config = dict(
    horizontal_flip=True,
    norm='layernorm',
    hidden_act='gelu',
    max_grad_norm=1.0,
)
Rows from block 3, named by matrix and row number. Rows with one number belong to one neuron. Each number is 128 + 24 x the weight over its row's rms, rounded and kept within 0 to 255. All counts start at 0. Numbers have three digits each. After the name is the row's rms in percent of the matrix's.
# fc1: MLP up (model.blocks.3.mlp.fc1.weight, 1024x256), inputs 64-127
# fc2: MLP down (model.blocks.3.mlp.fc2.weight, 256x1024, transposed), outputs 64-127
fc1.636 081:101115148076137127127132148118122113123140119116131157147160132100121123178094099112148072121136147164157113167081133152141131122085112128104111134132097111175130137123142112155128116142122143
fc2.636 075:107104095118147149126135102101132126139153135136134146151120138133131104067176164117121165145121167074115140148122153135123126104102083125136125129134120138116129131150146110121114126136140130
fc1.637 104:129137127129093109070147134122172128115150131134142155161102104164150127141109139181097122134133108111119141157120108152096109153127110090135097088128131143124104136132128119135099115107115125
fc2.637 125:103126158154183091136104118097122116147114120166134148117155122152200116153130158152120117154141184109155096095139114139114139100100104162138150134151130111086130138144109153134140093114091156
fc1.638 095:185135164103094144102111113125127149124184102117111103161168157156100124136091166117146135102123120142104184136123129097114087123148089182121109102088151121132119111105117119086134116125146126
fc2.638 089:111122130143140133155112105139101166138150153139122100098123157153111150172099128125104119141128143101153135115102149065118071143163144152121113087085124130133126128147130155139118119104138174
fc1.639 103:130146143169105121142149153123134124100145137096085131128123139121138131146143101146122157099152068121142140080177105147113151134122109084107148158135056104112131162146144127142114131095122111
fc2.639 108:134144131102088112176123144130128115125152113118145163138130139154133094152094117105129191109078125145076122114156127114135145076144153113106124165128139134132129149131161102180154093088088107
fc1.640 093:119097088112120134122122079138125108147133127115147140121141113155138157138125130115167131163166154121144121143115103141143080170154122105106111122113120140172111137121133122137093102100127128
fc2.640 084:091093134170137122087166136103137110160123138131146132165084143103131110135131125112165143106129145095118139122162156104101117098113112130076181107127119092145111109133135115093122177152134151
fc1.641 118:138129112103104085095083099097126142099151110103131141106107121124135155128127149152118099169116147117094140154136155137135120155102100126100120150122121144137157119101135117105136167167132128
fc2.641 127:149082177131112130146135122137125092116116103147148112140124140061133147184114140145140114114140102154124152138077143126153110122184146121102164126117173132152071147139115150187114151137120099
fc1.642 100:122103089116104158095137100124125146086185117117119121146140141126137162161138084191140111098109098136111124115086098143130111146109117155101126118064118153108072117154129146121105132082130127
fc2.642 101:111097138154148109149139122136124113124139044156096099104116134086104136118071140126131126117153145069123123109106137116125122151125109139117126100118121128128188119122133137152185117116163194
fc1.643 110:110126109139137127157113146175159164132120137074142130144095154117104119115117114129144135140116134108137141113111108123179113133083159109118138103103138106099120100136157143115130136103145115
fc2.643 116:139126149136137121115106134180125092130124149102126125152118152122133094120142114115155124130098110112100177092128132131154121140096176140118150129109142137142125088134101137174160213108106131
fc1.644 081:121133101101084147072096119156111164138129168114121137151130141140125110086124118101105138123067109114113170153168127158100109168119117116130144130150117130168097154120143100110106109096152092
fc2.644 081:085112131134134157156062134165084134151117130111148162136132153108115085062091123116095127105120104168127152100144160104105092119112162088131139127146093128161125105149141119127118134127128120
fc1.645 109:155131134118155074112105125107088113124144117104129133124066125093142137128138127156151098166083118136100097155117114159086113151129102092151117203129134138117100107141147144093139112170146126
fc2.645 089:141104086136130160161158108129164143116108086129144102174127112135093090094151135119164160139154171095099170158125132122160147132129094129079116102134098118126136136101142128126128130126137103
fc1.646 101:086122114134166061104107135128140133118142148062097121113096150139138092092127128120123156109130170065142128117113124117106135163111089120118123150119125133121118180133166124053098088150140143
fc2.646 100:165076147135122144181107096143108105119111070147111105099121158175128152148085118139144123143137117127154131114143132136156140142145161158117128143113122111141119136155104107142150152103132079
fc1.647 107:142097123134115114143144135113121157122114102115103155107150152173105104152135141180137165128153090087135125144181158096075114131088104095125128091126066117121134121147140105116120114155146116
fc2.647 126:152112162152123137156154134113105131163130112135153125148083147158124120115102118145162143062139170116084093133124136113157121123145098096106170139115137107092146117122123133132177170109124112
fc1.648 075:136138132132124114143115126101126166127138129106105142105093112155128070085124103181119175148115130108073088109112123154115118164091141121133129120136088132148152156124157116091156103127104087
fc2.648 081:119117081101123108168108100131110126102115128134117125138130125063133114127128166131140151079118087080086157100100134095086141114117130127143156078148124125114146124145142127167177125104150077
fc1.649 108:165166090152133140138175081131137175114199133125142161176106122176113117156154118140194118121099120132116155128137103148136155166099120124104112142114095124149128127086145081127129142137143123
fc2.649 147:113159172088164101078144124136117076140172142123112154129104181136145134141122129154111093128151134151151083155119137147109086157133111140114120140122124167125124122155122106099129119129184160
fc1.650 122:133154118131146110195118135156155176104143099105129146180122099129130123080151125138148117120111116112109148145164091119152116115111105144126113134111124120122164104085126094182100122093146094
fc2.650 111:145112099095171107093150116139159141167098107151141137107117137154079132156151141116137102156186146113107096137105151139116170131114099154117120115147138094119126150139138112100149075125124111
fc1.651 101:124084135112147103107157057112131140162138132126152118169116138159157155100106126141125119100130091127129127123094130145108125131119124142138146174132107091133100108135108115125125127140158112
fc2.651 096:064071125149140169132127108128135140160168106136106082098136148126104138139145136139135115110154137136147123114186096146145137117165116143129132119130112120114135084131088120125118128153105164
fc1.652 092:177097122162131123128123112101171169138134140105131119102128153116086114106135097120144193162118131131124136117141115128136161129158116138153128147150142113139165107106159128124102127127140126
fc2.652 076:118118124150134135151072105168112142119131123117136121103116179159112158125110103144111105122125133106131147110152137105131150125084141068133134139120100091163139109142142094175100161158140095
fc1.653 099:127121084144109095152148090134138162137102117145135101135110163223123112095159130117168177136123170081117126140150120163117122131099126121108132139109108139128121137112127126082110117113131140
fc2.653 118:112125120173118113084128128136128114099123151095127149159112088148120129097073142131167118154163134103125146176060108124129128170087129107097136110110157101157168131102131138120125155135121171
fc1.654 089:161091103149129070104125153122152115122133104131130116111160143148150161167138130111085143106156096135127124099164118161156109202123112128099108113115116128147129149138131123161109104151142136
fc2.654 074:131142111106137143170193085138137177144125128132133135134095113151102101169124129135141120105128110106142123135129128115121140130143171140127157155134118122143163140125110106133155093105102121
fc1.655 099:150152159126117134165155095117162093108167119094125165129100116121125090142082101121147106105118093137105129155123166105124163140140132143124138141106118079125097164187159086114142126174129139
fc2.655 121:140144171144100151130117103133147139108116063130169133129133139107131127171091136121118120100144170106111126121167142126169128134130119129109127132115161126140095138130141141160126095110113139
fc1.656 086:122136138114161125152140084139154139177095104113119116124164143098115106160144148097106103105118142128157094106096123115115122121157153145152141137118136115122081133129161119131143084124114137
fc2.656 085:129161163046101090079121159096130105190123153142143125105137147116130144146170180123093090148152144136148088131126180151120102142112120162134112140127129127129134133152123140105135095106131147
fc1.657 120:096153154127138113141068116141148108136148146133109128195101178117156104083088085137136160125114116137118160135143128137123120156139139125082108152113147132145105147139160149118098146151125132
fc2.657 128:153143111124063138101135144130141127129119131132135097143169159140101143168161139156112142103098181180166128144133123164130151100113119109155114155139100144125138147104133166100126092136119137
fc1.658 093:123156115130076150115137116172158120080095139132142120143165114095137155137194109126147081156125083160140137148135120153165166151141164088089113145094121125102089134135151142153154125090119102
fc2.658 098:111111138105111110121104119110147113126088106107114176097134109065097141149113088134119147092144130103114180103099139109161142098145141137113123099121204163142146126149136118200183109087094181
fc1.659 117:175136114109128110156098174131113166123183125101137157138179126116114118082134083133180137116123155121090138127121111123139098147156114092118110114105137096124154108135133108145111163148114121
fc2.659 125:121120164152111128134107108145180141097117198114124137142098106131127133138167118148120129134103116190165120110135149122116135133134162131138103133129088121136176154154163115118166108182110145
fc1.660 117:129136139141132122151134125089150108097151097126137149122090106118125151097121055159142132124149122124116180129127115141144134210138136164115110129077133134128098138148127097083142158150113107
fc2.660 102:118115117184139141128133118132125140098137156109112141111071111124132117162116106147091113140098114118114147113145106114107146156152107109173117118110089116140208124121097115124144140168163154
fc1.661 080:135110130083144083142102092126164089128112172154126174152126126151197114151148152165093123141153125126156109127132123100132154131113141117111127123128093093117098134165188112167113092131116164
fc2.661 079:143099140092113130142100141129147172108113152107133117121120143182125176173154139165073109110094075143135164137118144156149115148106146130152116162107106129134127131156132133113145105106110127
fc1.662 083:140125132092166096172095123126112078136132112120136155085097112130189131150139142140116078107118109100147116082113117131132131156124106102122108127101138122132118131168172124130117076082104155
fc2.662 093:117163160107113106084117145123128149139158148141117154092114145138080147125139137165107097131105122147142135154129123145108079169098100146180108136123085151163146134145101120077100115129137163
fc1.663 116:118109114156149140169159147149154129090166103108124163118126099142182108134093156117132147165139134121093120099147116139148114148127130140107085140119125111109129114139182096134144117104095130
fc2.663 123:150096109156144161138159128160096114128158083124093131128131128087131139121099114106184148118100151139126152116178143123111105143147144139115137125111128135130155050090133077187153135120154116
fc1.664 091:142081138135066160148098126082145119127132081117101123109153129135144143166151134148104145102157094148127142154120145143108125165151141098141123153138109145156099123179132142141104147141127049
fc2.664 093:094143153088153144111130155119132105150139174125140128110114126124112167140164153113138118107121137143153116166130139109121113137135116087156147108150086125139126119131105119064136115156118142
fc1.665 095:139148073111111080133121129137117144125139102115115153127148129130142128164100083131123087118083101111137121129135102158131154142127116136162124153109141094156124155148132132159132129100119071
fc2.665 100:136126147150091107130130099136125183131107114109136163114130145130111138149149108131123095114106106115102167117130121099127127178134106108120133090114124126160207127101101084067099163130157146
fc1.666 095:140175112097114099115139116124129125092127182106111147155142080108110139112183101138113124131081118122084141110147124129085159109147092095098135139113093120109150130137140130142107127143113135
fc2.666 078:140101148156078164177133152129173084112127067135136163130126114128196116143089123134152165123143092169096112123176137156122140137160138125110106180123132115134110136188121083113167097101093102
fc1.667 108:147118100100105113150112132138134124134123095108120126127139118142132112114141103140130125109109132069153137104133120131124143167128139068130136125115109120109169142158144120157095082100126147
fc2.667 120:133124145132168104058159113107139139134134143122116150121093168105111113104118182154108110106094161099127154109110130117112105120118106164140134093152078165093133102087153118058151101124143150
fc1.668 109:139151160087164134166099090113138144128105112111120152147097142174084116083147150116128129170120174100097126152110135146123115122093117088116135144108139118101149132144141164076113129110148162
fc2.668 132:114117144180099122167141115093129160100146111139154143188129143106118098124119125160132105133112155111124187140123105159119143108088105096147148144115101107172139117110148122172130160135148119
fc1.669 110:112140150076124112162090084126155119131175148121105111151086142111141103123111142098122107108115106141131128118142118166083120163097125141114119211107153153117135128138131109088148145114113146
fc2.669 106:138141115124119137082136086149158154138136125150158094177149140104151113142157126141128125142106119158137115186075122103163125124117142074110143086131118084133105162106100160207097138112144076
fc1.670 101:157163097053133122115143098105151102109126096130104147139150139150126133144150100138082138140137126124131134139128104096142118107126172110143125104127112125107143162131150108167100122202117095
fc2.670 098:138146197049162105124114133121132123175125171123097107111115162104127134148173176120121097121089097136141139144134142165078127118145111120146145144143131134115111126146119156116133113126098124
fc1.671 101:147154143087158096091121098139133131126144098097098157149106169136140134108139170114121164111155090157151136173088108103115122169147115156101160151101108098126106144123119164083145171167125117
fc2.671 105:118147136133170175096098129137146132119146107113116139151118122142167139100111157120111142105168109134122121168127118118151115153122150111137145113120095114124124094136105147111160174125062104
fc1.672 086:163104128125100094138123053150134132073111147130113144135104149148114132133179145135127137093146085097102167140133102149124130155112086125126131144106109157143148143134124121071144123186147127
fc2.672 073:129124066111119141122172095107117091116144123119116136129093152155140126148136160156145115143106096113141125133104089144128118166144101122098118144113071128128107143149143097078085109130133116
fc1.673 097:166134103149112123122127157141142129083146114106128138113124155162108128191133138117118112117156172108143126124149096151144138181149157134090099133119132154130114139131138148170102162115141109
fc2.673 078:135128118136126149132145149149121134119180123116121149127108132148179114133157119159119143128070130128131157153192125123093169119129137115153125102130090145097130132146116072112128168170092110
fc1.674 088:179126122124136117122167125122158112119084157109139151146096107097148116103135157134118158122136065110119196138159115135112128145126129094085126140120112159102095142113173152147119135166126097
fc2.674 078:183125098130148117161108099160089125143089171111122132136137119101142129084140171121135142082150133119097141122122127109134121148120146148095148137122168136147145133143113111120175143118111113
fc1.675 102:139110143132137110184112075140144121112140084134118154113124146127114117175127091113176118133130120129111143150197086173122142156133123115150081170119132141113119126126139107106129123115151149
fc2.675 095:129135153100140163099137130117107137142120150165115125108116148139164129113115123087119119098115090128132101167126128142164170131105131108137165143148139139073124139113096121117102170160111122
fc1.676 111:156104104125073112130146109125134139095146103135150140125135110173123115132142152178142117141128122089131175102151096165105142156091102122131107146113096131148147135110102104091149104112192153
fc2.676 135:121166140134137127092113158126085081151135175083115167149122128107169109116072143126142091135126115093120124124088074131085067169138177136127131116103169113137152111112100120112115134142142118
fc1.677 080:139135125129120128105170132111162175126118093116146149111098131131072110129130133164125108105163117143129099093119096127127117156147094147117100152121103111134081150179179161087112094123160126
fc2.677 058:074140144092190072139091107126132144126181129154129155129082128102180109150160100134153116153118128178131095129146145134121111111112111122128105111129124099172123140146099122170105090112175129
fc1.678 102:105135108108090131124155150173091136128128121099120110106137167124153119132140130105121088100107138112141158133154146139105168156151099076140093120094108120116097172122095087084118115149159131
fc2.678 117:115126125108116156117180111164140071108159142113101138110067135113166129139118130112140126156098150140107119178148131132173135122137118123117129113111106147124111140087125093128126168139165147
fc1.679 092:127107139109094115113126118115145124088159117115146137114158136134133126114135160166088076150151132104182132127119154136126099134105127127133080119099095178147140127149180081116150130109129109
fc2.679 089:122117104118142105149107107105115160117149102145131164140114096146163156157096114133081092140122062134130137129135145190157137148124136140138099144127110108146093151189169166179118127081121118
fc1.680 092:122114128125106130132091092127132115093179101103144144144131103139124100152090177131157152152138114109044125147129107167116127151133117087096126169089110094147117117056155118157171149146131117
fc2.680 078:119110140125171088137139142093111116162152147111123147132082160106128137137178156152172107118096119131114137132095149113070096171152094129132138092122143129141132141139099137072083159152172190
fc1.681 090:151099061104083165162115104149127101108122059145144135121139099130121121134161122093110130149133122102135099128152074162182095178098139114141135113113079128165182145095150126082106078098118120
fc2.681 094:098131153152132121067121116119095137114153120134116122127142160114135105088103129136137118112105141099100091082124141105122131101105102117143107081133119125115123104109145110082122134169143146
fc1.682 111:148106149117109126168130169129105128112153073117126139126118143100149097156109126110146118181111132103102107108138142147146105145129141136140120165112132149125096120118133098093089151109120144
fc2.682 121:126166139112174122107115122102144095160139171153119153110131137134151125127133144151095098156181162141164111132120143103095097148133091106128121123150106118148123138184116129120107087130123145
fc1.683 081:164105110128081145133190103144136135107131127112130126121130152094127133119137073155150098131128113150110095131114150141116136149139148122130123146119121147084079153158139109106101138133180092
fc2.683 084:122128107127098159145121135158143101094115132110124140143136118137097114129133123137099151129187157160121184141114094139140111135120176110094137145118152134130133136166140100144184108129139140
fc1.684 091:128177156097125119151122120097171102105153107145169158185104128124124088111157145151175112163129123144120163144148116167125131144099117149100119145134113084135104162151138130125085162146087086
fc2.684 101:093116143119172107105092148067159146150170152133176138128152170159104129121122167138142158126131153108091138104109088060140105106156112125111135089145117105127123122126118155095129125149104155
fc1.685 096:110116157100098123127113113129095179096116161127136117153129111135122072055140149162133124171117159053114127164125109123065110110081101095140081183114116141094129113126184148108117104156111160
fc2.685 090:122125089131125132134174119135161102166120125101182117133146114125118140124131108133133094142162143146136138137156104149143132094120115173126075133087125124122153118093112127096137115072127146
fc1.686 105:142102140142121114119123147115149133108136086114092121097150099086104131103162083088156135117150166074118127141126131205152122158116111135119109155128125136143125145139189117096199147158176119
fc2.686 114:129131119079140131096141129099145118132106153132091126073116075150119110110126158130041111144138092134205149112099137091143151136170153158183122140133119149122105111122163137140134101132123129
fc1.687 104:138157136100119120159139135124147146164131113121136138157125122121178155170110093127126086120117083159132129172058133102148116143120129102122130138125136106153114140156131119144099140139102096
fc2.687 125:145149177171080173124149188120118136072152082112125131130143154119110084081102108132138169115102143129128129125194114138138186131161152119131113104113116127115137118088133099124135167143149100
fc1.688 075:087156137095118080071105115109160140111154076105138169141129140145127126123143132099107105094145108139162128173113145126087183152106111138132109145131137138125118143114130116170101091122131112
fc2.688 059:075126131109162134137126132079146129115153142141139163116141087136141091058167186092146122122144119143112174105112100130108127106091083112156125103118182142137153142119118082172161114115121149
fc1.689 084:115099152110088137106106161165131108110140157101135136133153148120101139128132130135137105135068131118125145168123115158121126149157123102138128118136119141148132147208114142197173163155112115
fc2.689 054:128114070140172104135129110138124155128140122134088130123119077164173113145134128129138162101120079126133110122144144114151113120135112135133116135143108126126135160111142107144171129148129141
fc1.690 109:090141084081114174184153144141113091142122105152150168141122114147135112173130141108119130161129123140125089096155122123113099094132123156166158128121084107182150114128131128115099083150128098
fc2.690 119:113148150127160147082095131140052190120144126108110111089123168096134123136127130142121119119086102108143131082129139111097134118124146110180106095133142170090138082130126115129097105153146148
fc1.691 077:118143092142140118103131144099135186154177128142123160091094131099148095112123122111138123158106111120131145069152135102096135098118095139146121152101119092135148129104123109150132133173180109
fc2.691 066:134112103165143094145118133104137139119119122105096129083126143173125131105106132108135154109149104119088186142092137097104126131124159101107120095108145126110133131138160128182191136137155113
fc1.692 104:107095066112120141147093148131074150152134124137124159108116125122155111128120112107128131153119129067158094110139125153128145147134098142145116171144076097117175139153131086101115101143120150
fc2.692 107:149138113142196108092102118154143109151140159125109134100108140168113146160120157160107103108104131108163149125087141099101102168126102113123104102151112155106136138155109143148109102133142155
fc1.693 113:152178123096165079146150157088121154123138125114150129116172153145128114117128120150145115133144139169143107110118123124142112154111101111137101125077109125123085106173186143095121156141150122
fc2.693 103:123118133085176128102139110145126173122140165108152125141151109140146104108160130161121113157125160156138127139051180096132124164125132164138111096157128137125138141123172099085136118167111128
fc1.694 103:149163118104117081102109137164171141100114076125113119152112077127156140134079156147098146086088117134132151132141104103143140123153108124127079150107128110141124108153150120168164105133139097
fc2.694 127:103143093141186149117136121172143134151134117158129115123137119131167123162142133193120076138132165126142129058098163086153105077115114132116120080102112100139087124120150121174108085127131139
fc1.695 112:137124109103117094137131119104162117117123108121154154107163167119143146163129124124112107123141073176159139125171101162119122175084157116131109139096089097120101160148129125154067147108115093
fc2.695 112:123089143126098170102150136121156179094148106096124125145106134107091074093091140099112164132114098091137131125144152122110132098139124082129142111114125108132130132083151087086105142182177125
fc1.696 110:086110150152107149139121139147111135138094115089142143109161122102129124135137108155118119180121136099144118164116073129099142154121149144131151148131074137135134152099138141086168114193148147
fc2.696 096:154116109142129126127138179137137080154130141110138125128106122144118118122175135110142094180083115152128154148148113151132152147116134134121114150130110084202088131114105114150161169140109097
fc1.697 092:151137153100086166127149159104131112127132126100138142137146139142142129167109165072108124125141156140162117120196127114101116133144136163126094157123104094100152123148141124141146128158136082
fc2.697 074:127103098186120121148137081164109136147116124136147120141138118124102096117167132158133091133119104106124124131145121130073117141133087105118099136115119109137131126133111120141119127086116137
fc1.698 103:109069150139082151155135135097096173100155085142136125154154116106148106165117142146128148169132144144111147117139148135148098091157127116133105200098122132177101088137141109084114165119169126
fc2.698 103:141127092106156135114119138136156107125157187068119162106112107145100110155162134128125108092115122136112123120130120117115135143157112084116109102117109092129126133179110111104170150133130159
fc1.699 121:162115120131139082105148100112137111119133150140146155175155138135117135105164093148169071126134124170140120114147171136099137155105112141127118099090114084109133121116163118109145112170153158
fc2.699 121:163134115075129121150126171089129104103128131113086135118174102142121121123087113090125161117134112127111098138105152140135153136195145138148138140167114174161115144131151138130154125119128127
fc1.700 087:130115094123142089158118118121140105160150131118117169147120125114100095157126145128149153124137136145134153084158098114117123143075111126104113111104083105163161122086172110154170155133126120
fc2.700 070:142122149128144149118145119146100152122107104115134130136137114136101111135117152100141142090154104099138136121134126118109108149177116159124162091136117145088105133149095121144119179133134107
fc1.701 107:146116138131070124109167086083136108141157074125124156125158122160134150124126139136130094109136077156121146132132090125127123165140138118069132111080126093151108106181108131167082120107145090
fc2.701 110:108150084097143141136157121141161127168080129172133105105121104165116109184139174143086109142134140123154102133133153139122140118143129139141141130175079141138162140126049111131146075109110140
fc1.702 109:151123145160128108123120152124157141100139101123120130132139163214100103139135101163107137126103137115151134086168093152141186110108107145169151151112061091108165165154116116134079126108108099
fc2.702 108:150099120122107083106140119136145099157113115107139106166117167135136130115115160120155146138130140167083150148099148105163111132129114121101133127110152114130115157087142133130154182147132116
fc1.703 070:151160181098113116110151126073190151134161101104140140124147146163113074106181119172109108115137105120147116120141134122135136129120077154143146152150151144115097127148169121122118105123130142
fc2.703 064:112119103143118142168125117093144163103129118099149176133172101132151102082181110173153134061133109136141123128161129091116140124094085136156157132135164167112179110108138120155152124109117125
fc1.704 077:165127163143107120150128107127146125135144156132091129119141127131094104113090102166122137123071085117136091105128117111094102134087109105144143139129088143149118119194140123111150109113170123
fc2.704 064:163135102144118120165110097136104120119095155136120120144146114126129136128134153102142160097155145107093150130129107092130106110130177110116145120126167139136129108125149089170168110111144121
fc1.705 107:145127117074116136130154150146147134095116148127136146117126154105110123121103164103144135137153118095135140103102078110093138111107144147125126130123118120194134123104206117108126140122133103
fc2.705 088:142142089119140097087100158103128081144136117138150153135110132151147180120124133111133135118107137184085137177103110138180117150146095116112135139123151121140096141144074140125147164090143108
fc1.706 082:142144142097116106096146120158139113129146141117130107168109143119101127105121074126128144124133126130136108169100123133086143173153137151144105158135126149113101118137133170081143108112190172
fc2.706 071:137122109114084175145082124145137088126136147117111132133143147181099135100142131156138145139194165185099152140082097143167136088117161102085118179141135139113094127139141113139159134109125132
fc1.707 117:122167106112100124176114132127089135108179134103119155177150099132127114129163080159150164142068159132112131106147156138103107124087129147123123120107152132130165123128146133118137155149118146
fc2.707 141:128124151159100067070123130105168114129154141132125138113130086090158160173108150149083137135157109177129117134129101099155098156158144146137139109130084120147129144126140147127128086109109119
fc1.708 095:137129112082094121169128119117155110138102098115124128136149134167155142118132164128105115127169108138126129158105124119150122174140171080117162135122132108153116183152157101162152129155135105
fc2.708 113:156136119070094115145162131100175108091117133115123129123114107153135111113112102081125141122121088144123110162108150158157150147146160128122121147119120151150130172120144094172165139132163113
fc1.709 104:146115128118110120118100090117127180133143151133135134119139137154145151143138104151110133140133129125156184105119128134091086135093122088153091151141112104103113106155128131135113076131088141
fc2.709 110:123120111143148110169125145100120076133127119113110113124136114092144126099098153101135188146155129089092101112110130139132128055142140147117147147150152155081115107125149138120137133144098159
fc1.710 091:158097115152136117159113116101159170121139122120145131110160124096121151159117117137137177138118105133129107149115098112181130139123087123091110122130091148138192142070150152120138152109123139
fc2.710 099:131119117139130109156109114113090168142101152128129118176153155175107160142149141150166123141120138141185117122099139076115093109118133143097156091134115154100131146172144152158105106110113094
fc1.711 076:119133130128107093133104137104114135137149143131125151105123144174114131127088125125095103097105113117145146069099087089114139136080088148138146150141106113137145116184161108137149120121121100
fc2.711 051:100148129099130153115165110128138133147167134122136160105127098119096061160148175092132121125178149158115153143114155120121124129149102085145120115111069118122086098105113107119170119152104109
fc1.712 106:117133117102118141169116145120092153148138100135158146152135142123156111149119092124116140170137176145149124146093110118154100128137144113119121132127128134164124143158116131106084100125174104
fc2.712 129:102131140161140102074131118116140111143156182142150146154112138112127127119112157124157152115184149170127095114141100104168103129135112112096148110129130094132092114109132129126135166165134134
fc1.713 108:140161108108098146138105091135165131089132090128148125157130123158117094143156145166099150121153113130122166166116119133147108199112127124155132141112129131129170138131169113111138105150135086
fc2.713 086:144112066120195133124161075112167093142134146140139150157168089148090147133142103161134089112153179117131133160087141163128119157113097140123115139148102128147086151167143140140163100115134114
fc1.714 077:144128120112121083075142128128173114130128133102124131136102117118108112110117167180107119110119136100130139127113118096090176130144105167126122092087165127177103118155174125143124101142137130
fc2.714 061:142109119114141181132136169132121106130109109156098172102134115138109142136124121111138130144149099169131067124107087157157132136128123092132149120123132122114134133114083107139122123153121098
fc1.715 085:152092088123113127115170125163140103132136175142119130155158105113106150121154140122115107161115077106121120101146163127118125130151109112118146092091104082129127145096145140094146139108190111
fc2.715 093:109132111120128160159173137114132119130136099145138125127102106102127110162118128082126127139145124176123088165171154136167133127140147168105154111102142125137137133121109123100117169163156142
fc1.716 087:135103126113140088101126099140138148137138101108135118134170112122136134133143155147160122111122099143132141104114128154139109120145091129117118161127095152109134136109118106093125102059118095
fc2.716 082:078141143111166118054125120109140095156148161144152175140120118149107149181138120146098147127142159121104137165147098109162107106131129132102148124146115119140108109096113114140118126110116139
fc1.717 108:131141124101089080116114136145175126090136126108099166137129109123131161120146125153124154140129094121090134149151120133110129120139149086102111169082091096127148136177161102136148145122113106
fc2.717 128:155121131122100141123122164120147065108130121129139151159120120127119099113133121157139210125189131171085129116172101145152124074123127169089135177138135129149162120141146136095144132093079109
fc1.718 096:124111098129150094118138139124133102105140128132114192123147052134134151134136137182148149125083087078119111145103081163113127123110132148115103137097099162145146110098194123126158098124126152
fc2.718 095:134144096156121132110133110128132115119130141163128211085120053158147185134070112134127121125119102178076152136115087147171127178124121132128124120119160153155151128116095080128134105086128145
fc1.719 093:135145155152108101118086117136165108144118154119103120156141126146094129119139101113142147149152162111124114140137139182111118147141139115084107200147132107116113131139234116136115095125150111
fc2.719 087:144121130217140096150092133124130122112127129129094141101128135119119138094122087146120099110120135109158099108116161110115145155116146148128123120129118107133162131184130105169090136173131143
fc1.720 104:167093128117147070107159094095167136126101124115162118161139100173142140095148109150112160166119083137117128176117121131130149168100135073096137143125090123116136155156137152142086134148149138
fc2.720 092:119121144052112157062144077107141114174115127149147104139114113108125126180129138102116115104117085165123127121114149109110137096116109126152167127157132150117072121131120151150112102126131096
fc1.721 086:130120124130132129127144103087123178122153124111126129125097172132133111121080125125128144154144144132155105111165173164109102106131113110122162161105137135100074119136129099100068142145112132
fc2.721 081:077123134122127141149092147108142138123131143121124127121119107159100095129150138090089123153138123151130152125128116118166127104093092092141143125111143093156127092120084121160195154110107159
fc1.722 079:165104115117138112133143168157144121133134119116173134156142102139098141086163107160118116182099092119108140090133108121143154158122130137097091169070117124122149141095188123123161143119142114
fc2.722 074:142112110154128156079198111129156101166134150137162135132119115124122096132138114149143145148139126165104148124090135131130115111144103119116127129129068116092111129113115122075085171121141121
fc1.723 114:160120108140101149177121116135149129083126114124166161105150100172098117175114134157136168115154171090118148107163133148103137134118107125128131137133069103149130113149151118128137091131093133
fc2.723 133:128149127128085157153176160128106155139144084105143092137114148114080138080124104095158121110134135151118120144151139110127127102146127081128109161069149089121100122126130096115142159164143088
fc1.724 095:117123123124147152177141120059135133136161150149165173146123136119156119132125087149121139135119138123148130088120130150086129134073124123128139149143121135130120119168126109142084125115096127
fc2.724 102:156180119111132086116157143149142126128119106096129126121117128087136127087120148093137129141113125119140154110092119132136107166165111112102098113099153138132096128111142122127147139129131148
fc1.725 090:101100106084114143203143118127145139125141144107132138127178099132129152137117109140126080131186146139118128126089141112127068126160129106111081157111125126152103123125104076127118117152091142
fc2.725 083:161117079151088159086164097144141162135116175122157145136115117130116121127170116136128112114117110130109165149124119097116151134165122094108111130086126101118111136134142142202130141108164083
fc1.726 106:126155153173133117109156144137164174118136162149140103184144156167142108130141148108123138117115138101132152043161122166080138120120103159120137089078101125105126129103127145109099114066148120
fc2.726 103:167106127100099118123133124129133120178136151124145090147164118114112147114157151117149118145155121154119154136082138101104090110144106118100167148129134116160107118124090158140120134099133103
fc1.727 092:157108099132116079146180145155136123148146096118079124105119135151196132107137112148151144151142130094107112116137136128099153191153158138129087125098102105089158127120148119097137121138161154
fc2.727 074:106123132145118127176124193135153057139158175117118133116132152125106122117128125160106156108147175156122142131081133109144094103143143124119133150139138153100116127130161159114163162139127164
fc1.728 104:132149132148160111155140161129147149146108109096098100111137131138099122116104108090155156067159157058141128105122094129154156176115113134086117177136127116129147160121172114084138140112146140
fc2.728 107:125112138081126117124100106113102109161131117143107088074141171156141163174139145131089119119107134115135072124101162125123155100170138139142121191158144122114092140143109113129130107127102109
fc1.729 101:167111096101126132134136130116146097111141081147145141106128130070164119146133167120143093170199105124130101149086131146125137158117121117136128134132116125123146109144081083137086110148148121
fc2.729 076:147136153072120117138101173148121159154115116088148102125105136133095133124166140136090144117130111147167139124119133131160113109097123129152139136112125126138143138136088152118139117133103119
fc1.730 085:224108116138104146166151125176152092088146107146126140159164123156110129103142157176188147131113133096094157091159112146115140143129115127112079129100073126135145139117194107078169115167132104
fc2.730 086:107133091128124109094161090114118117133139148135159143132157077169125167128178147128104118139141087154116108159081117093131115149083105094132107135102120131128095085100146133128146128083154151
fc1.731 102:136144113117085135105111095122100146134155139112114158141143127120136177128179086138157142145114128136120150145163174136084117130132068145123127105098120115148113106119115109119099119133139138
fc2.731 098:125171141148144076182071165124105102113173117152101124147127161118147131116118106149119120114104142119097119138148147158150130116125120120132136153151169114141112145152129171154147167090115116
fc1.732 089:166171148095138089126108150113102160095181126149125172111111159165159105113134145140166113165057123108131111097085094135132138178090142115156107168112102103143116131167139126133171134117133108
fc2.732 085:095159135139149095158146092107145146107124135117126118139167128161149106128149122159162164138126118127109125100127134113147167102104143123151097146082137120083117114143144127132198122093096117
fc1.733 089:116138166171133088099145151091156101085150150121109169123129125118162122135108126185121143125077112118138193089146137120086131127116095132122112151125103098111088099145162093163110107100110152
fc2.733 111:096128152133152132097162142102156093134114084149154151155142129139121097135134193121135156120176139116106128094116116117117150041110127127104149114138134105095107119104126133133141124119091140